{"arch": "crnn", "model": "self-supervised audio encoder (BEST-RQ)", "dataset": "notes from a synthesiser with random patches", "train_examples": 78125, "n_mels": 64, "hop_length": 160, "input": "log_mel", "win_length": 400, "codebook_size": 256, "mask_prob": 0.05, "norm": "batchnorm", "activation": "relu", "depths": [1, 2, 1], "kernel_size": 5, "stem": "single", "widths": [128, 128, 128], "rnn_width": 256, "rnn": "lstm", "bidirectional": true, "rnn_residual": true, "rnn_layers": 4, "optimizer": "muon", "muon_scale": "match_rms_adamw", "lr": 0.0061, "momentum": 0.98, "nesterov": false, "orthogonalizer": "newton_schulz_5", "adamw_lr_other_params": 0.0018, "steps": 3800, "batch_size": 64, "epochs": 3.1, "lr_schedule": "step", "warmup_steps": 70, "weight_decay": 0.3, "adamw_weight_decay_other_params": 0}
Rows from block 3 of a small self-supervised audio encoder (BEST-RQ), named by matrix and row number. Each number is 128 + 24 x the weight over its row's rms, rounded and kept within 0 to 255. All counts start at 0. Numbers have three digits each.
After each channel's rows are labels from the 100 clips, of 14976, where the channel reaches its highest value: "loudest band" is the band of the loudest frequency at the time of the peak. Only what is clearly more common there than usual is listed. The data: notes from a synthesiser with random patches. In brackets: how many of the 100, against the usual share in percent.
# conv: width-5 conv, stride 2 (model.blocks.3.conv.weight, 128x128x5, each kernel summed), inputs 0-127

conv.28:108093167152081129163147179110117106106122121114157133104182084172144158096132121126167111114142134094109176115101092131107147124130121126147158116152151092153109138138165103139141079146107140121117171135114117129123116166114127139109124105132131140160126099110126101132108124126123126120158108142184142052140154190101123122115103116176129134139127122156127130123154128122125164146140
loudest band: 250 to 500 Hz (33 vs 14.2)

conv.44:138137159186137090175132138133125119123136125088167095105131100110147082127156149077105162131107155106084177136169134132113118115108100105122123165128138135162122142143114098116091140132111126132145086119068140120113100126116114160120126123085098137099143109081093159117132099108120118147189105090151134119141153119131131147169120129126114129123132137126124127073108171123130155123148
loudest band: 2000 to 4000 Hz (34 vs 5.1)

conv.78:109138118078123133129153184106112127136147127090122106164143114098171148128087182097140135116109088155135159147108105141118133130132112159113112115120139140142200160094125078118117151090129137105131146095156122122118122112122117086073134160109137127101182136104120123175112156150140129122142195106120107116112122126130158107123104135146138146138182107157118137106093133133132126132112
loudest band: 2000 to 4000 Hz (25 vs 5.1)

conv.42:153089133108176150121118156121131120115110150133113118106089125117132131143155139102132102171177122092114127161120105128106161126107141101151138121135162131142107109170105112060162130131170135145134167149131122128141122145128146112125102139112142098173099170144127121153128137143147213147139110083165152131129131150105150101175127190141121129112119109129144166112123139145119083142112
loudest band: 1000 to 2000 Hz (51 vs 9.5)

conv.17:119103129145124094111120128121102143154099118147099165129152091110095107085136168109152159092100092103157133114150180108127148130098149127093138133125108121143131091126179119131108121163093142087143143143165152088119150178083131125145153155121161114128142126136111140137115149111157139117119091164134095196125127105124173134105153149115146121097164143088110155092138109143117123129134
loudest band: 2000 to 4000 Hz (28 vs 5.1)

conv.125:150138120112132158129142108085136098103117128094097135123171094150115117133128093089105085159114122124100128113119111092116132188127157127128130097140129132158134112121123081103129104111142148165153130149102109145118185084137145142122138145116169142155114113122110132139144153083092145141167140134163153178139102149162103138179126093143106163170151168142125105144134162097140126150150
loudest band: 1000 to 2000 Hz (32 vs 9.5)

conv.2:095120147122142124143133115118142099142102150117158152107131080129150113115093129123134124086116120100133115180157137138132158143144141116127155096098098166143195157160103136118130128123123110123121105127140119122135107115202099139122173144124099126110147062136122162168117102139116132117139124151134100124159088150095141097160157105135104131107162121112081110100140123134126153058111
loudest band: 4000 to 8000 Hz (53 vs 20.3)

conv.87:119134100145137146151107118116085134128141130133101119159164126106106115157106173163114118142111120141129095141153166107149085087135157133156127110150210156193125155116118109082134125129142107099131132133146107167106107133127110092091105123111122112123151125127111126120122109151116086096128152159158140123107101090163117173156107148132124097156076101129109126100117150119099115151100
loudest band: 1000 to 2000 Hz (39 vs 9.5); 2000 to 4000 Hz (32 vs 5.1)

conv.24:067120126138143086171150141129144117123082106120124139097100115117157106092080106136117153111128105082115119117087171114128093121094100125104146083134093139146101163132093137132101111151130110144087132118119134111101114068143123117128109140113143103141140146117109125143128112124112087110107133141107130125078084126102092110093101197117155129129108114110143104116100120124143134103174
loudest band: 500 to 1000 Hz (40 vs 16.2)

conv.103:105125130132185119127142121156079120131095136110162158185143135162114143135122133135159104130141128050109145164152106146129101131141149116146129111120161148126135127115134131126118159114135141157140104113178109157066115161090120113137135125160134102130114156162107138096114095122125132160131132121135190162110130166102115156087145137118137175152101125145158090142153124110163104157131
loudest band: 250 to 500 Hz (51 vs 14.2)

conv.51:079096097100140068103145156096113137121130180090102118172155092126141114143142137129117110109139126114145119106143148159121182124129089130112159127130140135124156193113124125137125087099084119090076130130121152107111102140137148128106138128170083111124151146149138126156118115121130083122158140147094142134085118128091148100105157110100075114111118106131143111128127115122116148157099
loudest band: 250 to 500 Hz (38 vs 14.2)

conv.45:100116114107143151106114152120106122095150150102077087113148111135118138158133111138126122115145088134110120139115129114118128154148120138128077089168198085135118121068072111111100122108130148168159135125093122143114159081134124120084104103107151160154097137152129132137101148147155091138117120153167136153147106116110078155120121096123179120155135095110129140114123140160115122130134
loudest band: 1000 to 2000 Hz (41 vs 9.5)

conv.35:145136134146125106136156144122144108135146098124102107124089162123124143151128125143144107148133116134091130123092147158159106120173111138154141138121166134184166183129115176102118141130152148135120149109120090097123134099141128171136112164109090076138103105115145122123168163102148125169121094156119124097166138090102174087141110111144105098123106138143168123131133172181131125141157
loudest band: 500 to 1000 Hz (45 vs 16.2)

conv.108:145122126162074123095129152119099132141110189135099113129132127111136193131115114112112109148131076120114093177144165106088111101141122125147152114101168122110099121101114159155106092128146108158130125135112138134115088102127148121148109131103164104103117112116108152135126108111109126137146152147182161135118095091092123132135158078117165094160105120124099129140122114188132142093124
loudest band: 1000 to 2000 Hz (35 vs 9.5)

conv.69:113116135118146149158111145149148141178136140155107126104147123128113108087148092129150100117115133115127126095121148090149104122132104188095148121119118087104103102140105144113115107082127163105120129098122136138114115127157121140141127096140140139120171150193180100110110122134152153106136122122163130123147137083114117149122072091140069103119113123173099104114173104102130178128138
loudest band: 4000 to 8000 Hz (79 vs 20.3)

conv.9:126090160127159134107110195101088169116118120136125117147098116118092088145075124158117124114142127088141132121131162117130116101117112137124130155131135171113166140132149163139113135087100101163139117106132129082100115110118190119126130122086172096115145108130154090146102141112130083126133146139086134141171097093126156145126155102135117141149114154112144083147144125165126135158155
loudest band: 250 to 500 Hz (55 vs 14.2)

conv.89:123147143110096162125128150125116133131136111076096128143103164111151162141126111106132133146106100134138078131111146162155117135072129135160116077114085129140107150153151157130098100150131147141130116108108145133156108180141138120125110144156128106152110129104113155106114116143100125148120156127073128090124133118135178144106151169186128187141106124100126166116130141165150113104185
loudest band: 500 to 1000 Hz (57 vs 16.2)

conv.96:170094093110170103099159130145172119163131167094091162163149132109099111133103072085131127104158166096102108159111118114116124146124111112139094143125108187133086107113114088125136133110114132147119093132163146114145128146138143119154146160092147096122138113137142170118142151113135148136171127132111169133123164140122116110123153156130123114098097162106132122195126114109121132133113
loudest band: 250 to 500 Hz (60 vs 14.2); 1000 to 2000 Hz (26 vs 9.5)

conv.118:159165107128113131118149138149104145135138160093139125146214124138106137136144143126098137120122131140111106141147099110132121168140110161133166147098153115133133141121093129144134143117105136086114087131123131098153151154117118074117155093136115119117091105121133120137119112158170124170101151141130105083129106149107086130107118101123114062143202121162160133144133129141102149129077
loudest band: 250 to 500 Hz (33 vs 14.2)

conv.5:125166080123127115120126109128085111144120134118142120114086142119135111110101114076102109091161147151128084139149115096105133141125123144138135147160082106120117105123095150115113119168131130123158077146097131117141169100101116111127158178148167108106106157137126131177122184185114106112122175128124165150149142128092131138152112084151116129131162102165116123101142134121169109120119
loudest band: 250 to 500 Hz (34 vs 14.2)

conv.31:105152148153112152156129107142105179143075108131142148117106089154133098110150163127090153087160130147143152115130134122109133149110114144112123106101087098106115092196126122089144162085119132102127172125122097135122121089118135132161079108082161085110113142101118114136102134124092121130089142122145102178128117178120137121134121147118178130120115104109151122124096105132131126118129
loudest band: 500 to 1000 Hz (43 vs 16.2)

conv.3:122139105113127126116134161142119159081125106145140126118101107143105156132089129161110094124178101115105145132148119067112114076125153121135142103109158140153120080133114117105115083171132127170103101106119111113097134118123140140104127137156048096134131127113106118106114070176111142165136097157074157138141129110151124156115140138131125141107123136138153139178128162123102112133123
loudest band: 250 to 500 Hz (70 vs 14.2)

conv.92:142101159145106106172152143103138099110103169164180137138110128128184090107152126136151126131113165132144159129126099128125133143154133143164137076126127144149156112199126136094120148104117151108105175124163132111146117117168148141133148110133116141132147159152151127145170142151095146143095143123114108092138150184135157104158144117142142083121110088135150147127092149092153147132135
loudest band: 4000 to 8000 Hz (99 vs 20.3)

conv.79:131145118115093147096117150075148122124123089129137129120075134082132152141141123116139096119063122170112112137116105122159089136168109129150116122089144120164087117135108154170106110132136107139099092173127158124137144121133126126133147162132110139178100128094103114163144113136123120121103150128099116167150113109131084138137132181134129171132154146110168132142144075137099097165126
loudest band: 250 to 500 Hz (78 vs 14.2)